Rows from block 6, named by matrix and row number. Rows with one number belong to one neuron. Each number is 128 + 32 x the weight over its row's rms, rounded and kept within 0 to 255. All counts start at 0. Numbers have three digits each. After the name is the row's rms in percent of the matrix's.
# fc1: MLP up (model.blocks.6.mlp.fc1.weight, 960x160), inputs 0-159
# fc2: MLP down (model.blocks.6.mlp.fc2.weight, 160x960, transposed), outputs 0-159
fc1.259 099:151195082101148147150088108131116102096128153149079105132108120048106113099182127127095104168126113092095068127127143123127150127093136134020126094144094069129095159136142143185156110145145135086097126130110123021132196138170131105149152116111090114109103091132145120171079089163113192086103148154154148124152083114132143124107177103102169139206169119126143076120101124132137112133166154156163193112100108155131102135127116171188147098084146076127071131124089145133184156141151084
fc1.260 095:097110119104133113139130108155149106131113098074116120184110119126090101192128059148112161171092134163069155179085112104166136172112138120175115200105073152101128187078103135102151095086177157128148112162110119080174064141143093125118081096133075143123075135136128118120146164116108111141115084141059067174141136112123134147121097127171107102182100107086100135203096146189140146104147140098135115105188120171100140129110153101174137104060125116143116197146132179109135170080077099
fc1.261 108:131139116125128103132153148146152088151125086098118193151203135132111164105138056041112174151105152128139100159109153062118123127143179164079108061161124145183106137132078165104139141074142171089128194181147052138115125128176121144163153130177144105133123129113109115159169121149106159113096179160128089117133165160099111075172097131110121194091151144140076156107146131115120104077153161141149150166091145155038144172151158119163170138098065159124129111153164077170125114137136104
fc1.262 093:200106150159127123140132075150129070133155095101150136100132096116161190133075095162153173106160105179138108132145096150111212131130116197144136175089102118128151090075097136161112140118165139138120155120135154155163132167107158137139114099129158146118142095121131092119201130110137115111137089149101139069034167090091092107099073119104112092173067149079201110155103112150176158133062188156118156157115108141145156104094174114123193150107109145118075084132119080187140156111113126
fc1.263 112:121145156131182169144145128181120132138076124062124114146136138106125157110165157159086143074164187144138109068132169106069143097155155109193108159112158248161153120131136128172139109158174136164106115119123080099130118122148130138120105072129112174142174126119121100141136136117159139104156146071121175137067141142111178173115120113169098184184081133122143130103097203145113169174153076146146112118138082139124101121192075143134125129191170137183144116151138149056152068116117132
fc1.264 105:120130186109152122132105093145120112163105116108169154109138123165134170172155121094157074176069128173153127089060142073178201121130118150153151196126128069086110129154124168119161155150156150182106159122120132100127118162115089140112119096104166102170134122173213139093133177137116111106166131106189146120109092171138137119133195139142097161164113137145140109106155178178108119093112068172093112079153184195102121094097065132171111149102067097118144111093135179157074141118121100
fc1.265 084:152152209128144142132095119100141111139059141079165144130126169095151115088129138132140102140114147146100147083141087112147126099151125078187092120082115095095115095142125111126157111143152165155160153199094126084123029149114149110093111110131118103137133101102148023137134144166142113087119128131111098108130113192114080128151126088120126134146106039123101099120157099135201139194102063150088158166050118150143140092180169143089123117105164125157149148098138121166061153168113080
fc1.266 092:158126134109124070147162165130055085112145178219180162152115046170124119160118083167113127124136089155091094155133149110101110137082152140135106126135105128129136130159130149082100125088110155152121112089092137136156085098129126064122137120154140120182111203162093097124130148149140107212099120093139075104140165080153183147113090091168091162138097100130165135124147095165129064168228143115136173071149173142121142102090143104131157106108160104132164098141157141163159059111124143
fc1.267 104:102093160081182089211095081132127106128157184189117137153133158102112185112152130126158160144180135119132170135109100137138106134130170124115101162121134079069094146140132133105208159110175126162117107110176133069162098107088080145162186065141151179105130129179183112117138086081161146137100138099108115134107122189101153094131166158181176129120160090161154127135084120143133125111133118135146116087089153112124093141093076134050102136124228106103108143139127113084148098156183154
fc1.268 117:105080106128079144096117107088193188144157118094137187086116175081170135116125146157111118112145135142186173147095136130144145108090131181145174159146135052150136046141169127113106103111165104159063146103087134102131121124073204158133092104082122151188111175103076081150132128140137118180126105114200151112125151173140122146119122134098128127147174159171130150104137173134142093150166095149084146113100132174107090132105105059144068215112113154146118112152106087127104167126133181
fc1.269 107:118102139136168124133102164170153117146147165098100060113086134093138099122172174102149154192093176117158167154159105125114094107090102155079151130182053084142100111151110162116074119131058118165069130145081160112120099194153066082124107134146126149102139137109115171097130149098200168140108096091103140064127144131120135116160079139165109163074120123142106142138145170135154142094186090111138095101100105116149178121113161157104118132088184127108153162124232183178104135115092131
fc1.270 090:138118113163109186133110162154149078091135125086125131057087145136111100134130146111104145117103107155161150131090197133137192135094108127083132131134113146169116077114181185151115152145136138135153160155120061070154192175117077195130139122179160120130132178108141127102138114116117091201120130082118135159143137110087202110120141131120115124150119103138140156097083185064089066090149127158126162119160129087148133148157175138036095079103136100109177151184089115108176094174104085
fc1.271 096:166068108181087138136113137140121135095116111059183196086149190108084116083129096126101171085107123181149066168122159136101198157176118101138160145145083109096098103090174148111118127119107108088113144157125071143120185129075097102147170072128156105112137116154155106122138105144100124144147094117149119176097120125134140177154120098122152119219122162173140092143134125092131130138108164181185047139120057177152160136153133112148159182142103102095150137160057117093146136163114145
fc1.272 125:125162098102100128122173156121151146130024096108082106144123137146123148139136122156130098103099202171144089091139132148089139125128140135122169109126076135160169161108158079122130062087123157137140081125174100180114125143150191085150146153158100115116073124098162115129109067180180161113108111127078093122119110156170151153163135073153093095112141125108145117147090108108112130070017180116123128066123092080204162124134151112160180107125098163124154151074107120172091158150091117
fc1.273 108:108189126138107151123133122149098173135095104087130108137139127122156198138156122120108136089111241127143112103103140143089092136192109136108159104128153168128174058110076112120143133158162152127160104131066130140107139140112113115156108197102151123125102145114147128180087121175150083075112146137136123150117092116145123140152136088030123195141146160111122136106133115100102175153150155141123150164182066175126153084177047075159112126136109221152132119191128105154098181144124083
fc1.274 103:117143150095114157141150093159107094105206140153194173108196147172149098147103150120135114177109134162128181108141097082082134176117101138099117170185162148125193141108078111143122141139124128222159145091132112115077113083153171089171092132077098141142193124143120136132106116133092180155144145145174109102135087115100123089151107113150178121086175121123108079156180188075122063212140131131095112100153142135105133113141089094104116068131151139184125128086173099143146135119128177
fc1.275 084:172128124133170144099148105141120191076137097137152163095149043132150160115134130136092120140162154102151103073065131157125095092115063156146108102111143082113137139135113113185127155107156078146109145049137116147107185123159142084151149101116140145237108139100175172135147113211065089171113121103157149131122075100143109134127136152183116155115087167115105160190086126134119084163134137095143079189087166128084120148118139123100109136119148148140226110163103094107128103115112154
fc1.276 108:115119122131126131119215154103130090109140118109156208138155149083105146144105154137194114149124168138093066117122213151116081101112131143118076154142080164090095142159104118140154182121152117181144122164149110104151142121135065137129147110132143103131098101118170165122169123058098097182149156159107117140173078137075098062143132146113127138082219090125149107094126098091118113176162087161135222151126113144132088136122125138125130163062088084138107130129163115177109080061126120
fc1.277 107:093121117131100150148131142166150113122131101142102197144096118138172063106133111132105120139121134136132150055217182051091200140138112116140171158113139130111141167107103168128144102131117102191094128105116171123201092117106114114124115074185179182152233144170099133126158106141126095152173100136092133127113146148107105134147074121127109095129120165135164084176094124169173084080116071172124141159107130159165153138117094118094129085101178118093115145140053125165100122103069120
fc1.278 097:117117090127101089101169098095155120111088108114120078138187119123110099131116135184129120163172171167131183077035127123128190121115124112104092153123132121094131150123171099114139115122113073183177167138164163099173115156162074171176103101123056085131113101132075144106130105110153139144102124140129169160116154170108152117124181178080114145149174151101122129132111115199097131119092179114200144117186083129110110090189214111154116165186154152143156125144118140134112182172162142
fc2.259 098:161043188117138056162177158140139135123074136095129141192110147116147108171081165179117155165108157093133149157141152080114098138152109055090086121139137110127150136130138089130135103173122087117122146107112087118148125160102169114180156065119121151181166146147056124084119161079126156148126133112103109201144117110155149143114112103119179129079110108092161164175137129109138117140099221132125081172153084147114112147090156072149076114212076132103148152149116099128109126110113072
fc2.260 099:133134094160091113129094088149106109070137092108156129121192086119168139084126108122123112135124146174120091137161149093083129111160148112080144185168173170148140086140109151134152113117133118119089050149113162161156197066176165118146093178124180148081196118113105084086160078143115120083209149117085149104081093143145115175156092119088112179069126073201149128148129116166114103154152075138087137099107121107146119114121083073127112113149119131164156111109143090107083169139162179
fc2.261 108:106093146168110091103139148122140149125104208120121129125115104138148087155148142137124071118110157119147104226173171078121100094156121141156195106134142090078125163125111155155135194139165074153140088125140171122170112113134070123116151047182126125167118038146172182151158139101134118077150131090144188158136127103138125143081140153057144127117171165137151121116150113128123127127167128153148100119134157164212130138090181073093176116132080092092121097164069146082116154133117127
fc2.262 100:197120084110147131117129102082163156124163098122178062129153094171107130055159075112164118099132161065118150103144077123157118114089168065053123097123112087133112183146114130180112115176131164134145099137152075130126176097160136111135141098136115135140149182122150122123083128143125113095096176126092205141098131136134171114116131093095115126140148044108155114089152121108159129133092110125144122178100168101162120094106126113143160144142097097077121124148170033160089138114072223
fc2.263 120:087156065104131153118120094131110128143130077154173146105124135120112152104132157123157149132082193108153135106107108140073093142131127068117126132107090148137106141117148183138154116091148122186131110103152085145066171108130162149160081095174114114134168106110152109116207082104081097179096133174112089104158105120119135188105072148154074125099067107146144116145098141085115045137092172083133196084070121060141167102186188110093096075087116138132150146147158112105154104155165165
fc2.264 120:139120140157127142168158080136144115136106119128128115167182102078104106108115120133097143140146161122150134133184173094112111197144137128122128119146204181073165120152106204126109101094078138052114198125137136117143094180041187151141195102122104152151123151195083135136124127160102131075148148149152124104102085100119122180134138145122130148101160122136190132105189170091149154116156134081183115152105167158140166091110176073079186147119082125131170074129113102101104168172126137
fc2.265 088:184142128121117140123105109155060138114078118187135100111099132105193093167162115128171092106157150094129143157049150133105149121140118152118057110104108137099101097119180156152119148123062090097167072140086112154158202093191143156109106126063124137181069184127147129083137163113116178180117169095124137178095145095125163163130125142139139152105126090212061109121142150160121096089135123120142085122109158118152126109180087153186089125145102101094134142146149186135142182164115153
fc2.266 087:191179150060154150102067112094121134091134152128143148185134149094123165101139114106125115126177106123133161089139162095145154139180130149050103129106083150100142151116098098124196164122149097109165158108136130114075131156156144124164189107175112146100163131103125130133119125204136205053099114127090121147143108133146173104118163069074056112122096107084173177144073124165124141109160100194098175112122096108154099149149127111129197177126128177144083175132084135122092162145114119
fc2.267 094:079160124199118160130162155179116121186147145083144116073115131074109110150111132160153103184095128113138106146136129152120078120043121168165139104085178142177147135111058140171103145145156115115109172176127111182114074196154089113083147157114183139124078134132090163142071084161086145118079134146121110086172125110119121119131109193118110124097142129141108126071130162110109130174111162137170173178105133111147173148121105038175165113135102180131174090128137130135135069084108144
fc2.268 120:116083183108129142139086113111154117142091104082159105098172112126110164082125096133108124146090171151149116131112050136106169128089106156151135133154123069144112104203099149118098129170133101139175092153101133125092122195116122121148122150118155085155133111090137090150096166142080149082176112188063117202174164166089151106185088121133105120176132166163125178134117076111090121121159126080092115130183128182091106130121131180117155190101102064106110097136135143063070177168167131
fc2.269 112:072118149121137121177189139058124101118068126173108107105141121136187150137131048173136163058131123177101119065138199124107120160158161102177126168162197180150126105168118104135149156154142107111126105166091129165112119156141133124125062142068152172132121131144045140119120138114107193142089099112136160143172125118132159179153087192151114088141154095090156081120138094141100109184095100108141199100098184123144099098130126134144090120165165093077121133101103105133118158146146101
fc2.270 091:121133087131160038107159115153096153145145051129118100113190152102110163159113162117141119100162096102114059087112125112152173156144091102107146192143186123073165126159126123156141083122078150077169195121135114132150092110098152063141186165108121067100106174144201118142084179150144138082161143160086160087103132136150120139122147089173109121128129158132113127155127105125138111113171077034108135105078150108119185128144119166168109153138131152148079103131187121137102085153137094
fc2.271 104:089078082154204185108115121112108105109135136205137097134092065102119188146080115060094131054087152165101108061172138124139129092112167130137122085120112125138128177157114122140133116123108111110113106122094172088163130115128119168096133119118124189137071156139104141105125163134128181107086152103103119168204102120147066114128148124111182131088084149143128188177181111110183106127181113129096154159140149146095151161094122128157130158145182166175068100132101141123158086055123112
fc2.272 112:170082129122080112188059163110152192094151087097146142138145156124110084101175113170107093123111095095164159142127074123109110087041124122136183129122109113158153199096113160146119148135142058134137102130196145123153158084085142108135165112132132155144135138159058130123158126152047140124127146165107148114138135129133056147179131113101115132091125137121127178078100144153115118138169133156138135164132067086157109195103138082095105152126157149207084185172104181121103087120149090
fc2.273 104:144153138122149096134104114076147129169082147105163140084111183169176196193218093098087156133088168123105166128170152146112062142132155142161090152151143146170131156151120115092122129109114156126090113149134139116141135159083115119101111131132103106163119140170082111124138089113127128161109083106155080168141182180144097101138059063158079130145098052169200166145150151176083126129127135110141121097097109087090123144093185168122105095118175091157127091117130122131091121169138036
fc2.274 106:115119138148085061103181170119078128145119144096103144114113147163149140172135178100163132143157142156131149120128093131135143169159070113107149133140103179115196122119149161151117157179165149099149134114136092180106154196089134160160131070105078203100045178186135128128117107166167138067149117161105095134177139159165102145140120112128107115165164127129144153081107167092149153082068065129101115122108157091094186131155122159129132121161110072129132133132149222195117073116094143
fc2.275 087:089187126089084062075133133151182159078110137126150130177105154137085091089155087123084089160145148166164133176089114156123152113171151160062145099120160123173147120099121151135131138190187140104079137089162104107107096106091173173108174157135125151106129104135136174090128141125147127145136139094144109133159141119172168102113181119103148071138114057118203127123151090152166189084121145182107086180080075117105118106130163131124101099164080062105149161114086127095182140100099119
fc2.276 106:147140137206099149120162088157143136161079090101149163146177104108164154090081133156108084118098124100157102155112114094144158129076053110152108131126094159102056115079162110118096121166101177064091144116136096122088094119149096137090109157140113167055140146104112108188111095169118122168142126154093119146118137108111172159083148109106159202141095147125150082118116110065155131111168129117134081140104151152095130098026110131133097082162182124154171076138152132064126155181134089
fc2.277 112:157120118106135134099127155096091103070130112148039129081106108123121110108151099146133117119174130139123106119184071095100060131110160142174134095114105137114107075096086145104138151157151140160055127129190118162144195148093182101086118120144077090144159098152179175153114125114063140134133101170108131084135119129162109156141118132192089159132110166114148116061117122116149156110182183152107206072067169199198150100100112168132137160097131151109151076148152124153120131135083110
fc2.278 097:123152116117127194141096148076150088118132096149096155143123129189157140164190144132122130090131134141137097145092148128143072173074161100131145141103126141133089173128118100141133112162200113114107052124163127132104100133123154116111156096110155108223139102098149159096134119086130165163147135123139098067157120132116156106106089036171168081218126127161150164101121126058130098116108104191080126175044124100130119114135110139128145121118210085120167123193120180118148113103165136